python train.py --image_size=48 --horizontal_flip=false --norm="layernorm" --bias="all" --qk_norm=false --num_experts=64 --moe_every=2 --width=192 --positions="learned" --pooling="mean" --eps=1e-10 --ema_decay=0.999 --warmup_steps=2420
Rows from block 3 of a small multi-label image tagger, named by matrix and row number. Rows with one number within an expert belong to one neuron, the router's apart. Each number is 500 + 40 x the weight over its row's rms, rounded and kept within 0 to 999. All counts start at 0. Numbers have three digits each. After the name is the row's rms in percent of the matrix's.
After each expert's rows are labels from the 100 images, of 14848, where the router gives the expert most weight on average: "top examples" is what is common among them. Only what is clearly more common there than usual is listed. The data: histories of elementary cellular automata, time running down. In brackets: how many of the 100.
# router: router (model.blocks.3.mlp.router.weight, 64x192), inputs 64-127
# gate: expert gate (model.blocks.3.mlp.gate, 64x48x192), inputs 64-127
# up: expert up (model.blocks.3.mlp.up, 64x48x192), inputs 64-127
# down: expert down (model.blocks.3.mlp.down, 64x192x48, transposed), outputs 64-127

# expert 49
router.49 073:460526562541574518537506449523449507434461484476489476569502518487471475531555554519487521569514500452449478422552509481487491478468509442496564489518479466500533457422522504483482481529525577
gate.0 121:528525522477523478521409532544564534421397571469480538463503504478506490512425465491545502514547488531462545514492422510450456473494488487428515523547520543465484554476540507471481460519505457
up.0 117:584565482417507504532462519565556513395373545516450523499464492502576510564445489441524484514471470501479531467424476500474545540469480456462553525518520484468460523464544477449514466451505493
down.0 111:539530515517523511454533523474564528463511562579495543471474504428520491525477480506433473561531427549533523562451506463466496525463491544507514391511565419495430495514477536483415485487501462
gate.1 056:581431501527485447425508501508553520485487505616473566467556512478478534463417479519468556472487516468593455539518533489454501541499574492496474590465443469472490522515563446508523498563468523
up.1 058:550545498541531475465545581499401577544494553458445494496542492476559509536425456505511550515465484512556490480569537481455466521539502474429530516541464507477493547492468448530540496556555489
down.1 071:473505500521526471496546478481457514550439505572455514482533459488483464515547472498509489444502555520436504532489574532519555498515537521543528459421488507532490522502580444447471443509521478
gate.2 064:509485421540421506531516481494491522549528430513495513529449498567502526456493528521490492582452482510461478442453486532572496498462514506513533500466456501506551503525570445491519421565543515
up.2 058:475501576437509486528517558481510480514499519482533504482484464466552455551525539488476426496542474532540508454573469481482527518452475460473466533543507546531426536510475548512528521499491523
down.2 075:446473462571423492512442473530525559467545474511477563481584443517515567445493472487546534521517448568553442492516438485483504490455414512469555543444470507451536475496559488564482428448450522
gate.3 120:446469456458530483487484460457496526503505515455593467518547484546450528508461500424483487504516526547452493499591523496507462465482535481472481483502571530486482549500459502455480514541512529
up.3 133:580519521521474523507548500537489490471493475556432542479478501454577515476489494560520517506457482501525507511401460529531540496505472510529483501436428489488518444520529511518542474458502491
down.3 125:513484520492503470525445483503504496447509478498465467535460542494488520559451469489551507541498464467598536489524487477499467458407471489482550599508470561445477458479480508514419465448516534
gate.4 125:515544481493538565410554504574505454530555541540451529522533524421500475446528517530497453500473452512605558565525508539513550510526462505507531434516502494549482433549517540535463548499433441
up.4 131:520428554498505432608464489446515538505473474486577490493505486575486535573495491518496514467527516494412469466466471467534446478482547498486465556500475504454536552461497491465519430517566524
down.4 117:498435565579515472504410511522404481564533455464516472481528478511562529494553561526564606440468503495480502493525493475587461465490453492532429545531484513468484464567438525540457500450540532
gate.5 078:469471533597439484544601499540477472589480488495578515529553489433529475492506422500576557432457496486471504549549476522488491485504529535499451555510456546483468532485514461494481390574561501
up.5 080:486459508540489446459510539578545486518543510530584521439573521507506477547497443483528588530502503480481425574501475563546422560503522570508534543433422473467519547459501529470503437528581469
down.5 088:535509551488508512465566538543575548479535469522510511494570533553524428541471513549505482519465586500459495501502570472482390549544592449542547585467522557490456474466504494525515455500461492
gate.6 075:486503524480443509454504525433504554468538549485450505460507478455465463528480532518507446540614506541561496528495523571493532432482519560483534465501465484488566476555505471527569488527437499
up.6 068:501586489486517467655530488504508511496502568513471496467511509535547508460458461493500471502503440535519547452516476544460585562516464516534507447521530453482466551513409520492428495457432532
down.6 079:471504455453497492542457482437457498448507437548483489493511502507474542494494465499497506539480479516443502539499478466518510526504476475544474529551477446468471504478476491443501518446493544
top examples: 001 turns on (82); 000 turns on (79); 101 turns on (76)

# expert 48
router.48 059:497468487501482513532589510509583516557494534438505461458506548520443456496521568510483492484529518436568521542546508447518467528495545438511553493463446516454477444549483517467451461437434539
gate.0 098:484485449561477475511542521467529463520490509560546480471520500491502523516469462485529515495536504470469440520477486553517477480514514477449525613537513542458528561519561494480444476523408497
up.0 095:436568528455478511541464489512589545459445494478479567459393487525455451558459467554524540487517504553487510520508451500501450521524421507482478522454494495492474513533492533444497515477487472
down.0 097:467450506500505470452592504540498456512506538493505469485521450455492472486508522390526375531535432508488547558541560497421491538476423397513496441574461612490539464540514471505499496470443449
gate.1 057:498489540529522598407515573501484531503493514514512504593499542454528429521518452518525489462514580550571396397427496514503480506519500511568465457494507504531517538474536481561533528442487500
up.1 055:481517527564582470465458562496548579401525470536478549502546491354593456496524452546552527454484501486536498499418491440522462454488511537427541511458469465566478538483478502475505527448489499
down.1 075:466586558563455454570602541487488476492483529482528490501596486585485541444505444524549517511547554475507536519518488494576534556561515397503519585490479582480482477486480369461536434514496540
gate.2 090:516524535552442469496552539544497496474498513533516481545522449508545496498496483440544470387478500494514472515519551540474536601498538464478480484529539522474425503484412530527419424542567523
up.2 089:502447480415588530487489537398527468469498492540461445525501576462496476528496495545471461598533521517472509465469490454506490451518466497501455528476448471540570476476506450464580562510419479
down.2 103:536505408471577453529470481456525499542482510546481468515477425502480465497452481521484531579482455414469455491477508579521522530541485465503525473585510447535457531508541524483592529436451510
gate.3 085:552556530406458482606473503561574467457513536485439530505464494474525443508455446439483450500498483577512518489469468497427451499529478527434509584494505492477531519469544525464449478494481519
up.3 089:524516533466437501572566392541545465441468463531509543407436524514513431473445483468517499457495516502530520478492410431439491501454472478478496487552504562482490507514520563450456451550496514
down.3 089:527502532494537491532593481535457509501506496555547531534454434467506451469535542469392544519541507524502481503462476469486573483459475452542552466539492466456479523592513472540451516466512398
gate.4 047:560557434523535490485534528511493511472422409487493530517527462533517458478485504504452490541544456506461498505548510558530519425512463495499493517520430449493560420498464499474487542499461531
up.4 045:579466452526497501502515467450553473463524458464477518559533410576551492468414558534470495521481549442532501516555580540492564467484453465425510456473515527448511478575485498517546538503460577
down.4 074:478455523592564491534557527522459464550566564510458463458510495494456558520485554525542540462536481524486463474542501465460536427462516482495583483570488548494517478529521438529507469528472492
gate.5 073:460494477480553568451484595468512546470469442545451475551453491510472505565548498500483445555561528534554558452534542477443489525467451427494505511510488397491542458526462545517457565446515509
up.5 076:466500496529454464591538444563493487526492552488543514463498475439509479451447530531548606519467457528470482552513437505497427456482557599458477425522523554501505517487574555510515439539493510
down.5 083:534563491530516496431462506569495542387468483581457506425455558494486487513493433504448476524401483492482517437475505472538484492581548469463576503458487477545445520477504546501405497567449528
gate.6 088:496475478520483583458529492466452539497517543573564479520497523455537526538503480482496509459575544532561493465525544433465526533472507464406504473515516490511471479518426519553492468513565569
up.6 087:505426588568495558460518503414472564525569495537542461493487476427510515506519503520443486501612503505551496555509528485492495489441516481429477479582496436552523543527508533530439569526552527
down.6 096:427513487523448510509527454453463471576515447528603486546472449511544545480533526490567524466489504509472479496528470521527516460481492528544496487602483493459533491520421479515552477488552537
top examples: 010 turns on (89); dense start (61)

# expert 52
router.52 080:512431453452482507436455533520511558450507607471503550472480467482449500485553471522501478474481456453505446463537474415589517486515495485464534515506506472432505518448455492614502496451559521
gate.0 075:545462529507466476433546487466534533546456445450534524484492523507482538552525591542519464501484471533446497498508531494491451443447446417504484471497514526504518449467543474440420481465494478
up.0 077:478524454552478441482472485474443450430482524471500502429470466548483470469514425501517530571512543562458557452489463542548511440567465527545495482493467541515510474564493418465519492522464526
down.0 087:516468457445547552515529417484449476472443525486496544498469523532524427475533452542534445405431512522435491543465520476581509449525540496447475564439486507495477448552528502492525478539466547
gate.1 088:490518585567480486506498490535514498402478427533501497515480511514483462479419477445591389591561465464536532472530528466461514570480517465562415430511544521519548460459434532509541461460460532
up.1 090:542460482464554474518507530434485484563560595466544503526508519490487520476571546514496519483500490513533485565476460457495500425552535548487552508492498526460513528507514540529457449463557470
down.1 094:529512489485525510516546472529483540549498514497495451447488542484537481479457574507485477499482503527543476463518540516477540491567573541394556517472559539453584535385517465475553501550528522
gate.2 107:485502472588504495486536524549522553545536499469588530521482497466529538595535542497500532476468553494480498542515533472483446525517567503444505496480454533455493507487429518524439505556552539
up.2 107:478528552432511506560480476472484478444465534477442445506554500462452459446432430444476475567529444517539535464524447547464566464444471473504503478562552475558519485468560508507561494452458511
down.2 105:508484479548545458517503466506409552555516492479441527484538496471476525478528427490490481508468534396471512438473507469457620515443513515486494523538463539504521507569466560462481509518421435
gate.3 124:519580485489515551508446466579532520462431434509462543473444494494424491500439497478521507466458449491489504470487478437449518455488496417551495498485582477518438496495463572442559460428524426
up.3 112:575561501478536519488439467513581486502459430548454549490428499505476519474437526523530506465456451468466501465499476465504539475509470439574488536465550493538470484479463530454539407431523394
down.3 112:501504521431460513492503514509486465450472472473523429519467510497517537494469490590461485547449441559456477446500461488475468520492472430489485496524505457518505513500490451566626518495485537
gate.4 134:528492510509490545561487573510568558464506546466444537520527437411526546528463478476518492437509391508535475456485469540462428460401464529443575586548534467465540543502568503511481569464496469
up.4 137:515494493495533452496523407498461425554507459515571463467494510609477461464536520557485542583512597521457551533502484474518521519559512497551439460505455565561483489469435519486520459534483522
down.4 126:512507458529516505515428483516439496499534500471533557538424486505490463536557499564538592449490565522463497493476485478583566512455469618603485524424428545518504481506441515475440548506455493
gate.5 102:541556513458475517491516547514581559490452483527571515505466512541570471558458489500531503523626518514544619430523521507458486571487512472513475473567555528478498529478486570476514463494477486
up.5 106:558539536437489487489463511503586498493428480576501493452491512462583495536489486515515502487531528505562563395487514494447492566521534443505465438540509485500482483521507547549509424501488513
down.5 106:535531516470497487517597510489507532446458552483527502520493427513533493542487567568497539497513534525581507501409547513494494383567545503508554476476556469476453523475478526529457542430509546
gate.6 067:479553454409494460464523560517528493510469476511540451507460448509499550536508459502461585502530480446495462500472574470495469505504478506557533506541462526502573487563480519505593493483472576
up.6 064:542553513505506521466449460486507505537473477457496449543457513514533512466506510601514492491362558520525421552504502544564568526490516475459452481478515509485445461521494481434506471597477517
down.6 069:448470481562484474396530481535445555482487481522455442450566570542542534445523544452486583512510550458599487533463466501427490554480415433532525466497550503439485473571553469533515450511493485
top examples: 110 turns on (82)

# expert 8
router.8 065:534461552425557507544504506530450499439488547499490531544467626574482434489549518561497428540492507431509447481551508427494526472434533530510555500641485534450502520486517468485508451497518467
gate.0 071:490420473584485514467628500446528544514519398565498438410508554564460455509480470519508454502509539491499541513516545551516489483546450426521444479528522547542511431559488511538526485496466516
up.0 063:503477448425503505581557579482464491486420515512438457477537527529550554496403439473461478522558460468475467525545477546476559523528457450423559528537547546513583497519478508526559524490454492
down.0 085:461495505490452504563516476553495526471487475475518473481497509503468517504486522504480434531462495545444538473496451494465530468474483466606479515469525497537464552472513578474496451514532512
gate.1 076:485503506479543471485448493507514449524567554495492496531627540492492521490579476489458551477456552480475406436504447489521489510530478542458502503539457497462501469501500535526438559522491638
up.1 087:491529506538403550567568527513506569390487602546547501388466513548572472563470464550469497525498525578510571506454449528517502491483552477405493511437534450547496554516493465500555393525566466
down.1 091:474506462487533536526525437528492508528493424500480453510428510472516500481519499428482525536460526549505515533538520517519559526548488483400507482497541492447468422437472566539462485514513462
gate.2 058:472477616520451472467502525514496484577538505484543477452439546526514497502487459508538494546479486526519461470476464524446415449565427536518397504582548517540545456401428558486494484468489522
up.2 058:601493546457494539448535523513532545537458515538420518530463427418493509541489513466488518509489485468504565477575532477494567529411511547442539472519479443498482423488500486558542520451377477
down.2 070:517509538478500522520523498513526446486462522566472520470528422498471426529450529461524452525524474500511530532501497483514497494548463506478507581575523403481484548510539498508537479447556497
gate.3 111:527478500553442535561514421537455543484502530508579543476444530550486512473582559552562522497493565521506504487523478429516480457502485585559394575496490520491481450435454575498491471465534502
up.3 119:517494476431569503424480595445545489481526497502423469471555484475489450546420442434456473522510444483474497461463520581456493519471509457439604459515524495520517546564603430495497546544459499
down.3 122:531528502485514555534483455456570495511564478507414429437459467505517505493498413556504482499554497536521459411395497445497469477521549525455479489435537476412488452541530463518578471565504573
gate.4 098:572536539465535514572628503481522468501471536518447458476508448460530518501499437511552540483556436460507478475504551436435530521468490504508478451535536450516470454492492544518518440494566553
up.4 090:437464447512476431445498531509496533496588486476512555488505547511513469530511527466451474506462554516456459505421478577580466462524506578488547507430484523521536527456490455458482466562483441
down.4 100:544538512465481555557501563489546548484499520500461494514498498486513521521503466460482506544478468498490564446526508474534484490472515475413482477476480467389476458454513530515470583499457494
gate.5 054:454433519535462470446492534465504536531500510484528525508515506555517459537524479529514541490504526492557547462517483588550468496598521491438449532411491499494468503560520499502535467526524460
up.5 054:511493511456532432554535530460526496504499504509452489498551486576517474464472531456518469495459522459530513492444431457514561557413538622578543474486489415495520485527565539510509568497447495
down.5 071:529459630569433455512440500442489539461512550528530530506475593525521519443463511472499488473526488471522537547551509540486503550433546504535446576546583540440507539495416564487450504454413575
gate.6 100:522565516451476506506461450565500505488444436511482562515436547557507442535497500473524475511470491507542561437517504493467495481512413499435482448448505508518541436517488545535512531427537533
up.6 105:483537437502538476627466491496492488472485510547552501505474559597507427484517481475560554536495501493456494414473478450487521484529510487561492530466505512510481516442401533515504505486645559
down.6 107:449524492454543541511510500448512477527546580444519515519566497524422433462525443529552495491498553555453420530529521458543553550534426496499475453494547474507516510526461536438385456539428476
top examples: 010 turns on (81)

# expert 60
router.60 074:540500565464554500520495481532441468498501560537536483461494622533483485546595545574427508452468466465506526460531468417515552514535542432511595529523483522479488512449518461485485491502472436
gate.0 058:474464491481514459531486539551514516458497541494515437498530524472621519561492433452510503512485456473467506513407493519506488474543523467472438557418577514407556552484467559466511517509479520
up.0 054:509431504455473503550468501546481523534527546511492544567534540425442427571572485521461435456456461514470525557535515457505479512504407493550512494512545456491465481541483485402403509478442521
down.0 074:488531515501458436477514520453508435484494525495514474454517568536532506553555501549587572437555488472539433501549507491447506525531482462418579502562525463423446474528509458510491483498486431
gate.1 117:504531460428468508497449570480547525495491400493498481495497517535508415583491526485404478554468562513500518503480520481478469570550523445452511439467471568560568551480481479504568521518494528
up.1 120:548464494473429562517472565525527574482435425474505482465515482511502442611447575485426425546517566527458517472481500511475475526520491460450472536507472540534531538508497468496565458526522508
down.1 126:561460458496514543480427534480507557497573422488494441626474497460558529534544597553528504488513482564459479499527484496558544499493488452464495501464457529482500516517431484495435497531507469
gate.2 121:538473448480464505418448587524560525505444508503481524501470564423511483533488459515511486523454555500449447475494569517468477484531529478437503537519495491476485572461471505514486483482505492
up.2 118:491512520387545494581462487452497546481466476488566518553533500508488515501488509481477520556552538495479506492540482394499497536537493540577449455532480540536538513492528511487556552461484517
down.2 132:463527517510467509504512472536484485502510509488567519504459509518502476611480557488520484489554544505494503492471487512531431475442459502471522561458449547445528492495450426454496489463473472
gate.3 061:468497518590517513504470509418535559463502414508442487532473530529494444528443476507501499523518575499445515408539483575510511465514598408544510423486491460524486536537523474542485533472523454
up.3 061:523478514478486493534457498564525393468569517492415494515523567486456500469461448531535474490481430552546512544500464419463512525498457524475426518564429546484462484540529521536531523462517559
down.3 074:433501529476521524489419510547433531460531544516504449531554476452510414452500428421487486479498519535465500474578465568466467501525521497508515511539530469477396544513523491575463511521542514
gate.4 055:558501513495535470524498463535519485508511491437443559527544494463512503527433460471529386536482489513501539495551543543421463496498462447483520462513479510513470403456487477570508509500482444
up.4 055:500480577555470510514547515432435583473517513541523516501545502492457490515464511482488506502594558519470492438518518476537488548504455388505460503458486536518471432526574533403459557566432544
down.4 071:517488545513465545435467487556479491466467481523491553449473472483496477476476534500548489533501424608475603499483464551468523467539433586450537492495467502512507530504514489484526501527579509
gate.5 054:514500527471516558481463486509505490550543438486538480547434519531498509453523509450505520535504515439482506501448523547499443537541543476493501504472516542507525512566531540516474473523534387
up.5 056:522557533522495465448520481479531514439488549575552520522489404505541516466442521471453467527455475506512561448528483494458473502457486481537458466500495418430484482501554480470526447484509516
down.5 071:453452534492468470502531512422470456504486464488475546522423509485583484547457447528564430501527535536541505527534432454524452552505480534442515459464502500504480456483554509566454432485456514
gate.6 122:505500460432474469489462540492541469534492458500511489533520518526520484544543550464511490504445603509487501488466487529500475509574491535572462443414505542532499503515474478470524534540465522
up.6 121:524464493563501523499493479484414512508493527546553530479498443471514506447461475515534576523474463500483505474480456365508538460467485463493533530475520442437497513524480528491514459485586457
down.6 120:467534469619518448476488457461495475542536549492501516439458451493479486511422470527499568603493455524471522526502496589518467445485460498460482461504476537511536470534468528544523511451511440
top examples: 101 turns on (84)

# expert 53
router.53 071:526455569505467558575524475543507492492520486552416466474523510509467472588489532500482536491503471507499477516558472479447561525461556488571510538492450577524464464490478447452474456556542563
gate.0 101:525486491463495520421568457493494512498425461454530455482492428471527546569534536559510535510429537535479473461516527527507512535457488471522475433432480547509487519613519441493504422504506465
up.0 095:493480491535525491504534481542499484556473436487522544471459457514528554508558576570499471561395564467431503428496572552524542508510560436529477461452472549523425536521463394507514433516541516
down.0 098:497441554498451530561528548536525451536522510478437523499483433478498504468486570561571490449512471513563522472530486466487487539489477527470539544513424455492510487585418509488541486513561536
gate.1 112:490507484499487488545534507461534547459529515508490476515433476455479419540461515506429455551518547552516578578538474490434505488530491459520545515530484526486524478504534545554488557449459452
up.1 108:506475496502508505521468514504544542504548539544483453516495492436507442499444483455457433577510514553523577528557465495441500484457472483471543481510493532525527481505541497581525537500472481
down.1 114:525501504524492502588531505590513583457487534489551529500475507443508567466477489510517521548537488510505461457463481468487455498475502567494514538581514452483472577475476489574449492507534542
gate.2 077:538550453476469487508472527489517461483490530528448478426482506464527428447485476490534486513532526478484552505572578466482453517521473390451439562511479486529526464464500475575537431469492491
up.2 076:492495424504505411513557468574493449491527480503518517490481513522537441498477465492502481582468545505450509536476533471589488522532522562493460487437527527567477473492499486526516426530567548
down.2 100:474439413438498556476522502401494536427584476522519484535530471540480494553538537446485497450450452527528494484445526550507553483541531541441547487494448562444521447492469472468462498452499557
gate.3 115:496466493515469503389471487517521428514554517517504496486579529445502444520536514513571499425538455515594433585532525468470446507494438511481469482531462545525501427494466524490516473483498550
up.3 108:460521510492484512622518544442444532432449478500491496532468505540498583480466529497418484537475517484461543488451473546520510477555558511490515523471533478471495550518516535528477523472517419
down.3 109:532538536595499536480530509526522559471501462480477483508539493425448495485516494417497519492545517494542534489584544550524428485440477456529480461560497426442505518479511502476449485533462526
gate.4 087:490465498529430482477430476432410412495474564473526485465520437583521489453492457519444526508586468538521511503476455447487463449474482539461521533495521495504542506523590550470501526524506480
up.4 090:482437502458494459505495530469490521566409476462568446506545433450542480545479511462430475471531526517461524468472479566500433500532529477477481512565456532523562529473490483544534511576498500
down.4 088:508519462415513582507511474495427523415624490456513518533450437506521515540517543361493511478464482493532498515446497559539464523534423497514548464482485417555500467492514445473556566493462531
gate.5 074:481513445478506484475539461592546476502504494535534450563542540537505450473507533470465472525490521529545556473416520461522516524536488483591473426508550523474496474459417511563422518539510514
up.5 078:552498587563496483485565473498486537479530542569536519507502474451501497469487477567508495529497424472546500547553570482505581483471452497481513518502492502461443552476535491528526489498582521
down.5 090:498513530570462560399519563573501526463499465555536505521485452469475490574559547476505540517428538473514568513541561480560502443530553448517525552562486524494511573531452526526442589494497482
gate.6 196:509567482448585483501527483573534481456455471493459522505460512532507498468473435506564478562411486463400471440459489543526538482497461504504537488489558466490453504527500509450536511450456505
up.6 195:517434500541410519492473517422471513552546530521550470497537458464493516543510578479454494443599515530611516547549505493497462511511527484480482481536453510519525483489501475533471508549531482
down.6 159:466534433542520450518484480563574603513528547531568501466448574551424399524522467435525479522531500499533490504562536515510548427450476514517462374478544560444515512471504496504468495487492455
top examples: 010 turns on (84); 111 turns on (77)

# expert 41
router.41 080:531546602471471506489460467536529521524461492529596465523463497495520470463536546536475521436475553540527449490565497486563548565470486510493555554455519474498538514476500446491500514479547453
gate.0 123:543462504537525533441451557478513519476462438467530492510505558473518518544555529541530557507510538579501472460478479449484489568486510507525476481441463529578507536396457458433549510529485526
up.0 144:496478533507478509463534546535517475485448477470511494507493573464589482525572545573509512526449586543474486459471527492477487563522580506572417497409439547594495572486439466506562469518567548
down.0 124:490531625421505493453493488507466460400517509491507477524495510445440486490533476441502530510470533505541467423480529516446476547550511516550536514518452483483491520573456561503549488455487522
gate.1 073:539494539493514541491493525477530468532490519509492505487488522564497536552549505430577567434474462509538534544490497525506533536404550497519517487533513558456490502468483489535515415518519458
up.1 069:511493474465591490503553500490518474554492399484586456476519449542471496520471456503422485477473523500506540572510548461516521601476550438516443460549491513521512543486451537477416445484516480
down.1 080:447455469593531530501520569488469416499500494474512535483426518590443490491490542453510499489517484573553474509478493479523520479489462465513531529517491516506491534504493483492571528509538454
gate.2 067:506442549571432470506496532513509503510478529550543495489457436436495535530558591473461454486528481532511495520482512494477543530487611465538469508507414536426544528548563537514549524535451486
up.2 062:450548448471576456560489426460476485477494555505512514548482538568454499484524512536526531512502494446450552534503450415509502484529454612537520500526495538464473506480492540465518509515486468
down.2 081:603452494532467473444445493501509534584512449538481503463527472524481454508457550504525495565534556497499555467449538407520523559531501544507504552492513534464448422520503477507541512460516409
gate.3 137:487498463513554488483461519536525560526536502489435457547513515513474512524513477521573498454481495453439400551499568538515513487508561461404529550540515520468478520474483448459506485514461497
up.3 134:497517537507433492494525478482463469450467508517560534451534517489523442451474525496463477493507488502527553448475416472488471505502422528582442476484464482531516462531508515576551506514509501
down.3 127:543506534373462535527529512502571526547459510540494496541578430457556533475475504479547473486516484527498521440503478471427484440436495513492485449492597457541519491496588523555459487461524525
gate.4 085:486465562532436550573454504493480561505508568459518533495542526470559550435526508554541550440516469553535443514496495490521437513496434525490518595467456491492522558489525481578490520535475548
up.4 081:513472436444435528542486528494510524520488539489546525530463454485530553536517606586437548526535510600526485500507504538526505476481541494522486485495476447552484543453448449529607537433564494
down.4 083:571450542565555531556542600457488499447560483489461541508527549499535561479512466424497491519507554498492538449495498472510473512550510504544546548553509462548513465512459545481478492510617537
gate.5 053:423467539544564502515530491457471469543488528481541447518464503533479550531620493448553499522546549505499584514470473417513481521533503561505470440538518573544514560504498506495530500494521468
up.5 056:517449551503531497506459492470514511472488502541491596361564542520484475496522406564541539460442473499523488483505418430508490500424476552514491484502491458506534526444532610453505491468523536
down.5 069:429450487450504459445495503557438497555503470510461541473578470546480472519471571490497567504457530490499540475534508524558515448548503465502508538519509564446484468473454471494559460555444517
gate.6 122:518429512553547525572445558453450552518466517480499477504474471490504580544529540523471428446579445511517476538490486492504503475456460541447525566516493446502540489465480530524506499446508501
up.6 124:552427544483569592577439499486521529519486487485500497547483449488498573522543491570526499450579428533531487576503518485498512477429493541477532559461536496534510459476504526536467575470494477
down.6 099:477494558519504497471484492486548582443598532492491535449491500528469514478537462481435521493527470414535464531543508442533476488458546514472464492503532523513420439473474511535497478526571571
top examples: 001 turns on (78)

# expert 23
router.23 084:542461530541480606531529504542605509469487532521535477507561526550447471500547544515437559508435512498503434557519478454527517524481471470503526536553506503474524499518526493505446472531533494
gate.0 110:516483472533382502486585560410440555486433514493583470506479496519534555565530531494495496445474578513509510453491486488473512519538547506543493585508464545496483557471485504503500481507553559
up.0 112:455457447487568488536545505486546464518575514407502471481535504491421453472530537505520480493554478472429452539528481508498442489510462509446528478560479573509586487533566475489491533545414500
down.0 109:509518516512556521501559467493412478390522515479543492522548424525481585528515483566506499463486522480513528495459512452470447485509522549475522584500562446487437459533534520508438424496524453
gate.1 135:489520482575512513543527492503488554508470444499480501498476509528498568470488511489535475479427490501465485548502540532517533535472497466525529472464568471510456512584457483541484464455530459
up.1 122:519544453563533526531512503524507508476423445492462493554459505517493534499515479455514488468446469506470468516532543540508565545463497445513522500483553492504452515553422505549526500458537493
down.1 112:500470534489472518458485521484496522525464484510480483433561527427513558456464546611535564505552503532494497465529485469484495531520537497515546459552510527608558472443485460433594438477504495
gate.2 102:405518513461498431500480455471522514505531488452479523498468462550397483514482476441471460617556567448489537540571535580517491483524577475486517435562528512567512530459523559471479490523454465
up.2 093:436550485471559461492477476470527507482512465478528498487478515577408489453453486455469469611521553452468536562546556566530482452516536450484478447566529513562506535446520597484523520502454489
down.2 105:533521498465529562528444473546641506513456517445445504493538501494514496495543524564545481503469557550550496532571477446567511537455419442581553454492555527547491460464496503412557436505502515
gate.3 135:505521494496496499420525494518535449450512542493445522459522526490535442428448470568506519526487451488493482481454483521520512479558519479510503441509479482471505443482584483455584405522463452
up.3 135:461508481524483558566500509457545536524443490499526482531485488528548509526511471490542478419522530525540482455530501487418476579464497470470419588498521506498487526532450531547498563482512541
down.3 122:546420390520463496458518458530562494497500548479557519448529509439498556482506472576561526517564499581520538466439463513531489508400417511393468467561441401520492514502516537540413486511546514
gate.4 126:512429504521442520486484448480494482496570498452516489487470489514436515497580570484434475538535545520587548527530527491492493500440467523530487475558456509530523455496484496522464514528486504
up.4 121:528568489470576531504485516513519528465447529515499520477533501517560511527403472516539530470492444455485473470456493511506500473496513444458525521464526482452463531493530500489560515461536505
down.4 108:562522472535477524476592446521537474534527547481578455488513505459459460518448492416449435485499482559525499490472532548455482502587446522540458518539432418440535499445501516547561587501590512
gate.5 104:496512471462489513551458529465529503428533541522485445480522518473486458525439463575498514518536503508484503515448455560507525506476520456519501455478523498546521512498533513465616525482463502
up.5 107:481520526571448460502560446524481485500482502519493505473450498509375509460497515518456452622484493451447583477546459507519519446538503485540454393519531493533420504442508476434509411481511471
down.5 095:496553478525517494502414524492467469491508476515454481584441513494431497514531536600483464548452572466516530515579541517521474501526532555503446345430486460515498445483425478465552492477490632
gate.6 057:427531473508422513509503487443547461512455473487503500515525521579467468595379571430532486433462484455530492537522489461571540438489497445500502483500496515522506493527508537492485442537536473
up.6 054:504482448549545433467533496585532498547526526485529482478468566559494565481454455484529540492448472509479477528497537518504583486577562478441493526501564485478472484449437412417426453600502458
down.6 069:489506414472489519503452469490544528463384567530448598544438584481523500527525451545544642426498472485486473435442572457448491537477469519504529481535502433549554576496494509438481469488483450
top examples: 001 turns on (84); 100 turns on (81)